{
  "embed_dim": 256,
  "encoder_norm": "layernorm",
  "text_encoder_fused_qkv": true,
  "text_encoder_bias": "all",
  "text_encoder_positions": "learned",
  "optimizer": "normuon",
  "muon_scale": "original",
  "nesterov": true,
  "l1_shrink": 0.03,
  "final_lr_fraction": 0,
  "warmup_steps": 280
}
Rows from block 3 of the image encoder, named by matrix and row number. Each number is 50 + 10 x the weight over its row's rms, rounded and kept within 0 to 99. All counts start at 0. After the name is the row's rms in percent of the matrix's.
# f: depthwise 7x7 conv (encoder.blocks.3.mixer.f.weight, 192x1x7x7, trained with AdamW), a 7x7 kernel
f.54 033:31 53 27 46 71 45 58 33 46 42 51 53 64 62 52 55 49 53 33 52 54 58 56 47 79 45 44 55 49 60 63 57 58 48 45 49 51 55 73 50 64 55 43 52 49 59 49 51 45
f.55 036:53 57 69 44 52 52 51 76 47 60 45 53 54 52 54 50 55 50 62 50 55 47 45 63 82 60 51 73 57 45 61 62 54 51 63 62 52 41 56 62 55 47 54 52 52 49 53 41 27
f.56 203:61 47 44 45 57 50 62 45 55 54 54 43 66 48 41 52 30 53 54 30 53 46 56 37 56 78 44 57 51 52 41 77 77 48 54 49 56 39 49 42 42 43 53 50 47 44 49 57 57
f.57 169:70 51 40 44 47 42 40 58 64 50 47 55 53 43 41 54 46 41 45 59 56 40 52 61 44 39 55 63 42 42 76 81 49 54 53 46 41 50 70 59 44 38 47 46 41 37 47 43 44
f.58 036:44 41 47 47 51 41 42 57 33 46 37 45 50 44 48 42 45 32 55 41 36 21 41 38 49 57 32 38 61 44 38 43 47 48 41 56 56 48 19 49 45 51 54 50 54 43 41 45 47
f.59 039:33 45 60 46 62 51 59 57 42 31 53 57 46 56 46 46 37 59 52 57 49 46 31 48 37 53 56 65 33 55 54 33 46 45 41 52 47 45 40 34 35 72 50 51 41 42 34 44 66
f.60 044:45 50 51 42 51 50 29 35 59 57 51 51 45 34 48 56 44 58 55 50 42 44 49 61 59 56 52 40 32 52 43 55 45 45 36 35 47 49 35 45 44 39 27 50 57 47 34 32 24
f.61 080:43 42 53 66 61 60 45 55 35 41 53 59 49 50 61 53 53 36 49 59 56 53 56 44 63 51 52 47 56 64 56 55 29 24 44 60 54 51 54 29 28 42 53 55 53 42 36 37 61
f.62 061:43 35 60 47 47 78 45 40 38 49 45 54 67 57 55 30 38 52 39 51 42 47 52 48 43 47 52 46 57 66 52 46 48 46 49 55 71 51 44 48 27 43 64 67 52 46 54 38 39
f.63 024:46 63 57 58 47 49 70 56 49 64 52 46 51 73 39 55 69 46 54 56 62 61 65 53 53 53 49 61 50 45 47 66 46 56 51 41 42 54 54 53 56 84 33 58 44 52 55 48 53
f.64 045:53 46 59 50 42 50 56 52 53 50 36 46 25 49 46 47 40 63 53 32 38 42 54 47 76 65 30 45 52 38 55 75 42 41 62 53 44 49 39 41 47 58 58 48 50 49 39 47 57
f.65 032:38 52 17 35 41 43 30 54 52 64 41 55 59 34 63 57 40 56 43 45 37 34 49 58 58 57 51 59 57 57 47 47 53 49 58 68 50 51 48 55 60 49 62 38 55 48 39 59 46
f.66 045:54 62 80 58 62 64 63 66 51 52 62 58 61 51 42 50 49 49 58 60 68 40 58 53 45 52 53 54 66 43 58 63 49 57 42 54 54 57 76 63 56 50 44 51 48 60 64 54 48
f.67 078:61 37 49 51 48 46 59 59 44 53 46 53 46 51 61 59 27 13 54 52 50 53 55 35 43 44 65 57 35 52 69 40 48 57 46 54 39 56 43 43 52 45 69 58 56 48 46 51 44
f.68 164:45 43 45 55 44 43 43 47 46 46 53 58 63 44 61 46 45 44 47 77 64 71 67 52 40 35 54 60 44 48 68 58 39 45 48 43 42 59 74 52 44 47 43 49 36 60 58 36 44
f.69 047:23 43 48 31 50 36 47 44 43 35 61 35 45 49 51 38 47 70 39 60 45 55 50 50 56 54 44 38 28 53 48 54 53 51 53 42 57 50 52 50 55 56 21 46 47 38 50 57 49
f.70 031:52 53 44 69 43 59 47 58 55 51 44 56 44 56 58 57 53 69 78 74 37 57 52 57 52 41 50 59 52 52 51 44 64 50 45 56 47 56 78 56 59 39 49 31 48 46 49 58 44
f.71 037:35 51 56 49 61 37 45 62 67 62 54 43 46 62 37 71 34 48 51 61 48 37 61 51 51 60 61 69 55 60 36 32 33 59 51 57 61 53 60 50 60 52 43 54 55 59 50 60 49
f.72 026:39 32 34 42 28 51 52 55 52 44 53 35 59 68 52 56 50 47 36 42 31 58 39 64 34 41 43 47 51 46 38 67 46 53 53 49 42 38 51 33 45 40 60 38 52 40 56 42 47
f.73 212:60 61 57 61 62 60 59 64 58 52 70 59 57 59 57 47 63 64 64 65 48 58 66 60 43 52 53 56 67 52 55 56 62 59 57 61 60 61 62 57 55 59 61 55 45 65 64 55 56
f.74 031:54 47 58 63 53 40 60 42 42 57 71 47 55 50 48 54 52 44 52 51 56 63 60 47 71 43 64 66 44 59 59 44 32 54 54 42 51 48 57 45 57 64 62 60 37 55 66 57 76
f.75 155:74 60 65 59 35 40 51 58 57 71 63 41 42 48 45 52 67 48 47 42 45 46 42 41 46 61 60 49 50 42 39 55 72 68 56 44 41 46 59 68 63 57 50 49 43 45 52 50 46
f.76 055:60 54 58 62 58 59 65 70 57 56 58 47 49 54 63 48 49 51 51 59 70 55 43 56 35 60 55 45 57 57 51 28 34 54 51 66 59 56 46 48 49 51 53 64 72 65 52 53 67
f.77 037:55 62 41 29 47 51 67 44 46 49 28 46 53 57 50 54 52 55 48 55 68 43 51 47 78 68 49 56 46 53 47 44 48 52 61 43 42 55 51 45 55 82 55 53 46 48 51 42 64
f.78 040:37 54 53 32 38 60 40 59 50 52 40 57 54 54 59 56 46 48 54 54 73 49 45 41 50 49 47 70 52 43 60 73 29 47 39 52 42 58 73 36 55 51 42 51 53 47 36 60 52
f.79 032:67 70 32 45 51 47 59 56 59 57 43 53 42 56 58 55 53 37 61 57 44 61 53 64 58 64 43 30 54 53 48 58 49 47 43 49 60 54 49 64 66 45 56 61 47 69 69 62 63
f.80 032:59 51 34 58 52 54 44 46 47 47 56 44 54 48 66 45 59 45 32 55 41 57 61 55 19 33 68 53 49 49 40 40 50 58 22 53 54 48 47 59 62 32 47 49 47 56 55 45 46
f.81 122:53 49 63 64 54 55 70 61 51 51 48 50 42 50 58 45 44 30 53 53 70 49 45 50 36 47 51 59 65 58 46 42 43 51 55 59 48 54 48 56 45 56 69 47 55 63 79 72 62
f.82 114:53 45 50 47 44 50 35 51 52 53 48 53 58 42 49 53 50 42 55 62 32 42 54 52 35 55 65 35 49 50 51 43 51 72 50 48 56 59 57 61 74 43 35 46 45 46 44 36 17
f.83 077:44 39 61 82 56 48 67 45 49 45 58 47 25 35 50 46 51 40 45 53 45 67 54 56 45 46 70 60 65 56 50 37 46 49 43 59 62 52 46 55 55 48 56 55 61 47 54 51 65
f.84 216:52 52 43 51 52 49 46 51 54 53 42 50 50 48 40 56 45 49 62 38 68 55 44 67 23 38 61 25 52 60 50 39 64 58 56 39 53 43 47 49 44 32 58 46 64 30 58 38 55
f.85 048:52 49 41 54 34 54 57 58 42 41 60 46 25 49 59 50 39 40 59 50 68 66 50 59 40 56 59 62 40 52 55 43 38 22 34 59 47 51 44 58 55 64 57 59 63 44 47 53 46
f.86 085:45 43 39 42 57 52 50 45 45 40 40 53 52 53 54 41 37 71 57 59 66 54 48 58 63 39 51 52 48 53 67 74 23 34 53 55 52 62 53 27 39 43 48 51 57 48 43 50 50
f.87 157:52 63 54 49 55 56 60 53 64 63 51 65 62 58 51 48 67 53 52 66 50 56 52 44 02 55 46 46 59 58 58 43 57 52 51 51 58 60 45 53 53 57 56 55 54 45 49 51 51
f.88 025:50 28 40 54 51 45 42 47 34 51 41 61 51 32 56 52 39 37 41 61 26 41 42 44 38 43 43 43 55 41 54 52 48 50 47 64 63 53 40 49 64 67 48 52 54 43 58 72 58
f.89 020:57 56 44 59 39 52 44 65 38 48 38 43 29 54 49 60 42 54 49 54 48 54 58 89 51 36 38 53 61 60 59 60 38 42 35 50 54 55 48 45 46 52 64 45 44 57 53 58 52
f.90 031:49 45 41 47 54 38 49 39 55 47 52 55 39 52 45 43 29 40 45 57 44 58 53 49 53 41 36 26 56 64 43 65 33 58 42 52 58 61 45 46 57 34 42 67 76 49 47 55 65
f.91 040:50 51 55 61 51 44 52 70 44 44 44 41 42 39 56 57 50 78 49 44 50 61 40 28 34 31 51 57 56 42 52 51 50 57 55 61 50 42 76 57 59 47 46 38 45 58 57 52 37
f.92 234:54 54 55 56 54 51 54 58 52 51 52 53 48 53 55 41 36 54 58 51 55 55 57 24 34 50 55 59 53 63 29 05 43 54 56 53 54 59 60 56 51 50 53 53 53 56 57 57 56
f.93 091:60 55 56 30 39 51 51 55 59 64 45 41 53 54 38 51 63 60 41 42 43 42 41 47 40 43 47 34 52 52 42 35 70 69 36 47 52 41 40 69 70 47 50 50 48 47 57 52 34
f.94 135:50 49 55 49 64 57 81 52 54 44 49 62 52 66 65 51 47 55 59 56 70 57 48 62 57 48 46 57 62 48 59 57 47 50 55 64 50 58 50 43 48 57 71 69 64 59 59 59 64
f.95 093:44 47 46 59 44 52 47 48 36 51 52 59 43 41 51 44 25 29 54 53 63 62 58 51 15 37 58 62 51 43 48 36 45 42 55 41 46 45 49 36 34 44 50 42 45 54 46 54 55
f.96 207:50 48 43 56 46 50 49 52 53 62 61 61 43 53 53 59 45 20 47 66 42 40 60 61 18 19 63 49 53 48 64 47 48 54 49 45 52 45 57 47 54 48 47 50 46 56 51 43 51
f.97 059:60 56 33 64 67 61 59 67 38 55 52 56 47 62 54 44 39 40 42 45 58 39 44 61 60 56 31 42 53 41 51 33 40 36 55 46 49 59 49 55 53 61 49 55 47 60 54 75 62
f.98 042:45 40 48 45 60 64 62 53 53 48 39 41 67 61 49 49 57 56 53 59 52 38 48 46 56 57 33 43 33 43 39 49 33 49 52 57 39 49 46 48 54 69 44 33 26 36 34 33 47
f.99 241:47 46 50 52 56 49 50 51 52 56 45 49 56 47 50 57 41 52 47 47 57 52 39 55 99 58 44 50 58 49 47 73 34 62 53 49 56 42 37 51 53 48 50 46 57 61 59 50 55
f.100 189:54 52 61 61 54 63 68 50 57 58 62 59 51 53 59 50 43 43 46 56 58 59 47 42 38 37 53 68 65 69 53 33 42 57 68 58 56 61 50 54 58 58 67 53 62 65 65 58 59
f.101 030:49 32 46 54 55 42 38 47 46 35 44 48 57 51 56 60 36 40 47 47 28 33 47 57 48 32 29 40 32 48 51 57 45 45 35 45 50 35 42 38 57 55 38 44 31 48 47 47 55
f.102 042:48 49 49 50 55 53 46 57 44 51 38 54 50 49 59 48 42 46 45 56 60 43 50 40 47 52 39 41 39 52 69 79 56 31 31 59 48 54 68 56 46 38 74 47 65 52 50 59 70
f.103 218:47 51 51 46 59 51 50 49 46 56 53 47 57 50 50 50 39 60 62 41 56 50 56 44 20 68 46 57 41 42 77 64 85 40 51 49 58 46 48 51 58 58 53 47 52 54 57 52 61
f.104 038:51 43 56 45 44 46 59 40 41 42 51 40 54 82 40 53 57 46 55 52 55 20 37 48 46 55 46 63 50 54 52 65 35 42 53 29 35 45 49 55 44 47 51 59 52 57 65 50 50
f.105 047:65 55 65 64 52 47 57 68 44 58 52 50 49 52 63 60 55 59 53 52 50 64 53 67 43 52 65 67 64 67 50 35 50 69 59 60 52 63 56 51 65 63 56 53 50 62 58 60 45
f.106 049:51 54 53 36 47 40 64 62 53 45 53 39 46 46 27 47 57 71 46 38 57 47 43 67 78 47 29 40 45 43 57 42 56 48 58 44 55 37 44 40 49 34 52 44 48 45 46 42 45
f.107 134:36 48 52 46 58 42 47 48 47 45 46 57 57 49 53 41 53 35 57 55 55 51 48 27 11 42 53 50 57 49 56 46 69 54 66 55 55 52 50 61 67 56 45 55 58 55 69 57 55
f.108 061:67 42 69 68 47 66 66 51 36 44 62 54 56 58 51 57 50 50 48 37 53 55 49 60 50 49 58 68 50 51 58 45 30 48 46 48 44 56 46 22 50 48 57 65 53 66 47 60 57
f.109 130:53 54 52 62 60 59 55 50 57 55 57 63 58 44 50 53 52 57 66 50 41 62 50 58 65 55 60 51 48 54 65 68 65 67 65 46 46 60 63 71 61 61 49 51 51 54 71 59 69
f.110 108:47 53 50 59 45 48 45 34 46 54 62 47 50 45 42 54 24 15 57 60 44 60 61 30 25 67 61 43 57 51 48 48 63 55 46 50 50 51 50 48 56 44 52 51 48 50 48 50 46
f.111 034:50 36 40 64 52 53 42 60 51 45 55 48 45 31 57 42 47 43 43 64 62 62 55 43 17 33 53 66 54 59 54 50 46 53 59 57 64 48 71 65 60 40 53 53 56 50 45 46 52
f.112 035:59 65 65 56 60 62 68 42 52 46 48 54 61 69 37 53 52 54 52 50 73 37 41 53 52 60 52 44 36 44 58 60 72 51 52 42 48 54 60 65 54 65 47 61 41 54 59 38 44
f.113 049:56 56 43 61 46 55 39 64 51 54 45 68 59 53 65 51 56 48 50 62 53 45 54 68 43 50 51 49 80 59 50 67 44 62 59 56 50 60 63 53 63 58 54 51 53 64 50 71 67
f.114 034:59 38 52 18 43 56 46 55 41 64 56 39 51 42 57 46 52 43 44 43 45 33 55 56 32 66 55 35 44 45 53 41 46 77 49 51 41 54 50 40 42 61 62 40 49 46 55 46 47
f.115 180:61 58 54 52 57 57 57 52 51 54 50 53 51 59 56 54 36 31 51 50 51 59 52 28 15 27 48 62 53 48 40 31 46 51 59 56 47 54 55 52 53 57 66 55 54 55 58 58 64
f.116 077:60 48 60 48 66 50 52 55 44 50 55 47 44 58 60 53 42 58 46 44 67 57 48 60 63 55 51 64 57 38 69 67 52 43 63 43 37 50 49 38 24 64 65 54 61 64 57 56 62
f.117 045:51 36 46 48 50 43 42 58 37 46 48 51 51 42 71 45 58 37 46 49 35 86 49 63 57 32 57 50 65 50 59 39 33 45 45 58 45 53 32 40 46 46 48 46 48 41 43 52 46
f.118 148:57 50 57 55 51 57 73 50 48 51 66 52 47 66 47 57 41 45 62 46 63 60 63 36 15 62 56 51 59 53 56 37 56 44 55 56 54 56 50 47 41 46 63 71 61 50 49 45 56
f.119 041:65 53 63 42 46 46 41 49 56 51 57 59 50 40 29 49 65 44 44 56 36 28 44 39 31 60 58 54 48 48 49 52 63 62 52 41 46 43 49 56 55 45 24 48 28 45 40 49 42
f.120 064:47 43 56 42 47 51 48 35 50 71 48 44 69 40 49 67 28 34 55 53 35 51 55 32 64 69 50 52 53 57 41 55 42 40 47 32 62 45 50 44 63 58 47 56 50 47 43 57 42
f.121 054:30 37 48 53 55 33 49 42 35 42 46 46 43 55 48 46 43 53 46 51 39 47 50 49 42 54 39 41 53 48 42 40 44 60 44 59 48 41 26 31 38 39 61 44 50 28 35 29 47
f.122 153:44 60 65 52 54 58 61 51 41 63 52 34 44 57 61 48 35 46 50 34 57 56 63 41 74 70 45 64 45 39 39 59 26 45 38 43 56 40 55 57 57 58 49 51 53 60 48 51 50
f.123 029:62 47 46 65 60 45 49 42 59 41 50 45 45 49 39 45 54 49 47 36 56 33 48 24 40 36 42 31 48 45 44 41 48 60 29 31 37 52 48 43 49 34 37 49 37 52 48 64 50
f.124 209:50 55 54 42 55 49 44 55 50 51 41 51 51 50 54 51 55 57 56 39 62 49 41 55 98 75 34 56 54 50 58 64 55 46 51 51 54 53 33 55 49 54 54 47 55 55 58 55 56
f.125 169:41 55 55 34 39 39 43 50 63 65 57 43 45 49 38 50 75 57 42 43 46 44 51 53 45 50 53 34 38 53 40 54 76 68 41 46 44 49 54 67 62 40 41 46 40 43 52 47 33
f.126 099:60 51 55 52 55 51 50 61 57 19 41 59 52 54 61 25 25 52 54 65 52 51 47 69 50 38 60 64 57 46 68 61 47 52 39 42 43 56 55 51 54 48 48 46 53 44 44 46 44
f.127 119:56 41 38 51 52 49 52 61 39 37 38 59 44 55 59 52 47 42 51 46 51 53 45 38 66 54 27 39 50 34 26 44 41 25 33 54 57 34 43 42 46 48 53 58 44 41 43 58 53
f.128 076:56 32 54 45 53 48 57 39 39 64 54 30 40 47 47 25 54 56 46 51 62 53 52 59 58 45 51 50 49 33 68 68 56 50 63 34 46 43 47 47 57 68 53 52 60 56 50 45 70
f.129 028:50 52 54 48 49 70 51 47 53 54 55 51 55 53 57 53 56 53 50 51 74 89 62 54 41 45 66 62 48 45 56 48 47 46 59 54 59 56 72 66 59 50 41 36 46 56 51 51 42
f.130 025:54 53 39 58 39 48 43 56 43 52 45 58 47 39 79 53 53 58 41 44 48 58 57 66 45 40 57 49 61 56 59 47 53 55 48 70 63 65 57 59 49 38 60 54 69 73 46 65 56
f.131 051:66 28 56 34 48 47 24 41 70 42 56 50 41 27 62 34 49 39 39 43 45 63 49 45 43 50 50 36 45 53 50 52 55 53 49 57 48 49 47 53 52 48 40 48 52 59 38 60 34
f.132 036:72 43 48 59 36 42 31 67 43 45 56 42 40 51 65 45 54 40 39 44 49 50 51 55 40 59 67 43 57 62 64 65 57 53 58 56 53 49 53 47 48 29 53 46 58 58 53 62 28
f.133 063:52 62 47 42 53 53 41 53 35 47 58 45 40 54 58 49 39 37 52 45 75 39 47 61 35 38 62 79 38 52 47 49 45 39 51 39 41 58 55 42 37 48 34 42 45 57 50 44 64
f.134 042:70 53 63 61 51 47 49 58 54 59 58 60 52 48 67 43 46 40 41 55 57 64 60 46 31 45 60 26 57 50 75 63 61 44 47 51 54 53 50 51 57 38 47 67 61 46 63 57 49
f.135 033:49 36 49 34 38 42 48 40 39 40 55 34 45 53 30 20 41 59 54 34 57 39 48 61 56 42 51 48 52 39 47 51 50 45 50 37 56 32 44 43 44 35 39 51 57 40 62 49 46
f.136 151:41 39 41 56 56 61 75 43 52 49 58 62 62 68 48 46 46 57 59 64 64 54 46 53 36 38 41 43 64 55 50 41 34 41 49 61 58 57 48 51 43 48 71 68 54 35 50 44 54
f.137 034:64 45 48 59 34 38 50 63 51 58 57 50 38 41 61 52 47 51 39 45 61 75 51 53 54 40 68 30 53 50 49 58 47 51 41 55 57 54 54 54 54 36 65 60 49 34 45 33 28
f.138 147:44 20 18 49 49 46 53 61 59 53 61 51 25 43 35 47 50 48 53 49 58 54 48 59 59 48 41 53 54 51 49 56 53 49 53 57 62 46 45 49 48 49 37 24 41 41 50 46 53
f.139 101:37 22 50 45 48 45 58 33 48 64 50 47 59 49 56 49 44 70 55 53 41 51 53 39 47 45 43 44 57 58 34 50 62 45 45 52 45 37 30 61 65 52 59 57 62 41 29 57 45
f.140 048:29 39 53 38 50 56 32 59 62 70 65 44 62 24 39 30 62 51 50 40 32 44 39 42 47 56 50 39 42 47 39 55 56 57 51 37 52 50 52 56 57 50 49 54 49 51 56 46 49
f.141 033:50 52 64 62 54 65 50 57 53 38 57 53 60 54 58 50 44 69 46 52 64 52 71 51 48 56 50 71 54 51 65 47 24 64 50 48 48 66 54 47 40 33 63 51 61 65 51 53 47
f.142 048:47 45 58 50 57 59 63 65 50 50 54 56 53 45 56 49 38 46 40 63 74 38 53 50 59 41 46 44 35 38 54 65 43 36 47 43 53 61 61 51 60 60 58 58 57 63 59 67 77
f.143 052:59 68 49 38 52 52 35 47 44 46 48 66 44 60 53 45 48 43 42 56 56 69 47 40 50 37 64 52 54 51 61 28 45 60 62 57 67 63 43 38 34 61 44 48 52 68 45 46 37
f.144 044:36 48 54 36 51 57 43 50 43 49 45 51 53 53 45 53 50 41 46 50 28 50 48 45 83 45 49 36 48 53 38 38 37 53 55 40 47 48 41 40 40 72 42 42 32 44 38 34 56
f.145 224:25 39 39 44 47 52 51 31 34 35 48 54 50 48 32 38 42 51 60 60 55 40 45 43 50 41 46 42 46 53 56 45 41 44 36 56 58 63 48 44 42 36 56 51 55 46 35 35 26
f.146 112:37 51 66 58 39 40 43 47 52 62 49 46 42 38 42 40 42 47 46 50 44 38 49 65 39 42 71 71 53 66 71 37 41 71 60 43 48 51 44 40 50 37 59 43 51 50 54 49 46
f.147 119:37 42 43 41 43 39 40 43 38 42 46 40 46 35 45 45 47 44 38 40 44 42 44 41 42 40 39 41 44 39 37 42 31 36 35 42 42 40 40 31 37 37 39 41 40 46 44 43 36
f.148 034:42 52 55 40 53 48 58 36 62 50 75 43 38 39 37 39 62 44 47 52 51 66 39 70 50 58 60 36 43 57 44 41 48 55 50 48 47 54 46 52 53 37 55 57 69 60 63 42 27
f.149 057:48 54 50 33 53 66 34 65 47 45 54 45 46 49 42 48 62 46 47 50 53 40 62 39 62 46 54 40 60 55 46 37 52 56 79 42 28 60 50 58 37 45 49 42 56 49 54 46 25
f.150 034:78 50 56 57 43 49 50 61 55 52 59 42 37 46 62 41 54 42 39 47 62 42 62 53 46 48 58 71 61 56 46 50 63 50 53 57 53 61 68 52 55 62 66 57 63 66 31 50 38
f.151 041:31 35 46 47 52 60 62 48 55 49 60 51 57 37 40 41 44 39 44 42 54 54 48 24 45 47 38 38 34 49 51 49 74 58 24 53 55 48 46 51 53 43 42 55 55 41 45 47 32
f.152 104:65 57 51 39 50 51 47 59 63 64 49 51 54 46 40 46 70 70 45 55 49 42 45 45 48 48 41 34 50 50 53 36 68 72 50 43 52 48 44 63 72 67 37 51 51 46 63 53 37
f.153 149:39 47 55 34 46 46 43 37 65 62 58 43 50 45 42 42 73 63 39 46 46 50 41 48 44 55 50 42 45 45 39 44 77 68 40 50 50 45 50 70 66 41 46 54 45 40 50 44 33
f.154 208:50 61 52 55 60 55 46 55 51 45 56 45 51 65 47 44 64 62 68 47 51 60 55 53 05 44 63 60 55 40 69 44 55 56 51 58 52 47 56 56 56 54 54 61 54 55 55 56 55
f.155 051:62 62 57 52 54 49 60 60 60 58 56 53 45 56 42 49 65 47 48 54 60 62 51 40 31 43 64 63 45 62 64 70 62 64 55 52 52 54 53 50 52 37 69 55 66 64 64 65 49
f.156 147:34 42 40 45 44 36 43 42 46 46 45 41 44 52 40 47 50 43 55 44 40 38 45 54 39 35 39 37 37 45 47 28 26 50 41 38 42 53 36 42 44 39 33 46 45 39 39 37 40
f.157 126:51 33 45 69 53 50 54 60 43 41 50 41 48 62 64 49 48 59 46 39 57 59 41 48 73 65 36 45 49 33 26 57 48 30 47 56 58 43 46 41 53 72 40 54 53 48 48 49 52
f.158 037:35 63 77 56 60 59 41 47 42 36 53 55 53 54 55 53 60 48 46 56 55 51 44 39 40 36 69 48 55 61 41 38 46 59 64 52 58 70 46 55 39 44 41 38 63 51 56 49 31
f.159 051:64 52 42 51 59 64 75 43 40 68 41 53 50 66 50 52 41 48 59 55 59 63 56 52 45 66 46 49 50 47 57 48 45 59 53 69 54 53 52 48 46 56 72 67 61 48 40 59 69
f.160 248:58 54 57 47 52 45 51 57 52 49 51 48 45 49 57 53 47 43 48 48 43 46 57 44 92 64 42 44 55 51 44 71 14 60 45 46 43 52 45 45 48 48 44 41 44 41 45 46 48
f.161 063:46 54 50 58 58 43 56 56 49 61 48 59 52 63 63 60 42 18 51 43 64 56 52 47 42 57 57 58 47 43 61 78 48 56 35 60 57 45 52 44 66 56 63 53 58 53 58 59 64
f.162 168:73 60 60 45 46 51 53 60 57 61 52 45 45 48 41 46 67 65 42 45 46 43 41 41 49 42 43 38 48 54 44 33 65 69 45 42 52 47 43 70 63 56 42 46 49 48 72 60 37
f.163 039:43 57 65 55 40 59 58 43 45 55 57 46 35 38 47 50 43 52 60 44 63 67 51 59 38 67 59 47 52 52 59 45 72 71 74 60 69 48 44 53 47 56 50 60 52 48 55 56 63
f.164 129:36 38 36 42 42 43 41 40 45 44 33 58 45 38 52 46 45 45 41 49 45 48 51 47 62 52 43 42 44 46 52 43 43 42 36 51 49 48 41 43 35 39 29 41 37 46 42 25 23
f.165 055:51 42 44 48 44 59 55 58 55 45 43 51 52 55 50 40 49 49 54 49 49 32 48 45 52 46 20 26 40 53 49 41 36 16 33 44 56 53 59 45 41 58 54 52 59 62 50 51 58
f.166 156:51 54 58 50 52 51 48 57 50 55 49 53 47 51 51 52 63 41 54 50 51 48 53 36 00 41 56 47 52 54 63 25 54 53 49 52 47 48 56 48 54 50 52 48 54 52 50 48 48
f.167 038:45 49 76 52 65 38 68 48 51 47 53 49 65 60 47 60 33 65 52 83 62 38 47 49 51 57 44 55 48 52 52 51 59 56 49 47 52 49 56 62 45 44 62 50 57 59 59 44 65
f.168 035:59 39 49 70 59 62 61 44 43 40 39 59 50 62 56 53 44 45 53 43 55 36 47 65 39 38 50 68 49 40 57 47 52 51 63 54 39 59 57 51 49 81 45 51 42 63 43 56 66
f.169 033:71 47 48 48 50 46 55 54 47 49 44 47 42 53 62 51 38 50 51 50 65 72 52 54 42 35 55 21 62 55 59 53 41 39 59 50 51 59 55 53 45 48 53 54 72 68 68 36 56
f.170 129:36 31 36 55 46 46 48 44 40 41 49 50 39 42 38 39 41 44 42 46 52 51 45 42 39 37 47 57 59 48 37 40 40 40 33 36 43 37 38 37 39 43 50 40 48 30 32 35 50
f.171 169:61 62 57 55 60 64 62 60 48 49 46 47 43 60 50 47 48 39 50 32 53 42 40 43 43 46 43 47 63 53 38 41 53 57 64 63 57 44 40 45 60 69 76 63 61 45 47 62 69
f.172 039:78 62 51 62 52 52 51 62 60 46 46 45 41 54 69 47 54 61 55 35 50 59 42 52 59 35 44 46 57 58 38 38 43 56 58 51 56 44 67 67 40 45 49 39 56 31 49 64 44
f.173 069:59 46 55 45 62 61 60 39 45 36 55 54 47 58 52 50 42 40 58 51 59 60 53 52 35 58 53 58 55 52 59 52 42 31 44 58 54 54 55 40 32 65 64 66 69 57 34 64 73
f.174 171:30 44 39 39 45 41 29 39 47 53 50 52 61 52 43 51 57 60 46 51 37 46 52 50 55 53 47 35 36 49 54 52 51 43 34 47 46 51 50 49 47 38 30 50 43 33 28 35 27
f.175 057:56 40 44 53 53 56 45 44 31 41 42 51 41 46 72 43 41 48 54 59 59 65 47 63 64 40 52 54 52 38 62 47 31 31 50 46 46 57 43 28 32 52 46 43 59 58 36 45 44
f.176 036:32 52 42 37 44 42 47 27 46 54 51 55 61 55 35 48 62 58 66 59 47 43 42 45 59 60 51 37 34 39 42 56 56 46 44 57 50 50 46 51 56 46 13 55 50 39 49 55 53
f.177 192:55 52 44 51 45 53 54 49 65 58 34 52 50 51 48 37 76 62 46 50 50 52 27 56 42 35 46 33 48 54 48 42 52 72 71 46 45 61 43 66 56 54 51 39 51 40 66 48 57
f.178 061:56 52 59 59 64 53 72 61 46 53 62 54 47 54 66 46 58 43 54 53 56 62 44 47 33 46 50 67 74 52 43 42 54 55 57 61 57 55 55 50 62 51 75 63 60 62 50 58 61
f.179 047:40 53 42 49 60 56 54 50 52 52 49 55 55 53 51 44 49 54 56 57 37 42 41 64 89 63 42 67 60 53 48 71 36 60 62 41 60 63 48 59 63 56 47 46 51 49 41 56 60
f.180 055:70 37 47 54 50 48 48 56 45 51 46 55 52 35 47 47 39 55 40 47 49 33 31 38 66 43 47 44 59 50 56 76 62 52 56 58 53 48 73 57 58 66 40 29 48 50 53 53 46
f.181 067:49 61 56 45 37 53 49 57 53 67 48 42 49 48 56 58 68 71 48 48 47 35 42 37 29 47 41 39 52 46 44 44 66 73 47 34 46 46 39 62 72 52 56 52 51 59 60 53 52
f.182 068:67 52 43 75 57 52 64 51 39 46 64 50 50 57 54 53 42 38 55 65 50 67 52 41 30 52 63 56 51 56 47 56 53 53 59 57 59 57 54 28 33 55 50 55 59 50 29 40 50
f.183 066:54 40 66 46 62 46 54 55 53 46 45 41 41 55 39 44 61 71 38 56 58 58 54 74 73 50 41 53 34 45 53 64 50 52 39 41 50 40 51 43 45 34 48 51 51 45 41 36 30
f.184 146:52 42 42 66 48 50 42 52 50 49 73 50 48 54 43 48 73 80 50 47 47 43 39 38 69 42 36 37 55 49 59 56 46 39 49 52 54 49 63 47 47 46 58 52 55 76 48 52 49
f.185 062:43 43 42 45 68 58 48 63 42 35 63 37 55 36 59 57 46 57 48 46 49 46 52 29 35 63 31 65 48 66 39 36 55 44 39 57 39 53 63 51 53 65 52 39 41 43 42 46 49
f.186 036:50 39 41 58 59 45 44 53 60 45 49 42 32 51 52 50 45 51 62 42 81 42 57 45 55 55 39 55 58 55 44 69 60 36 52 64 52 48 51 35 68 36 54 52 48 37 49 47 71
f.187 151:56 54 66 67 61 54 55 57 56 53 57 58 59 48 48 61 58 59 70 53 54 59 63 64 81 66 55 59 53 62 66 72 56 55 55 48 48 65 53 54 47 49 50 54 60 58 55 53 50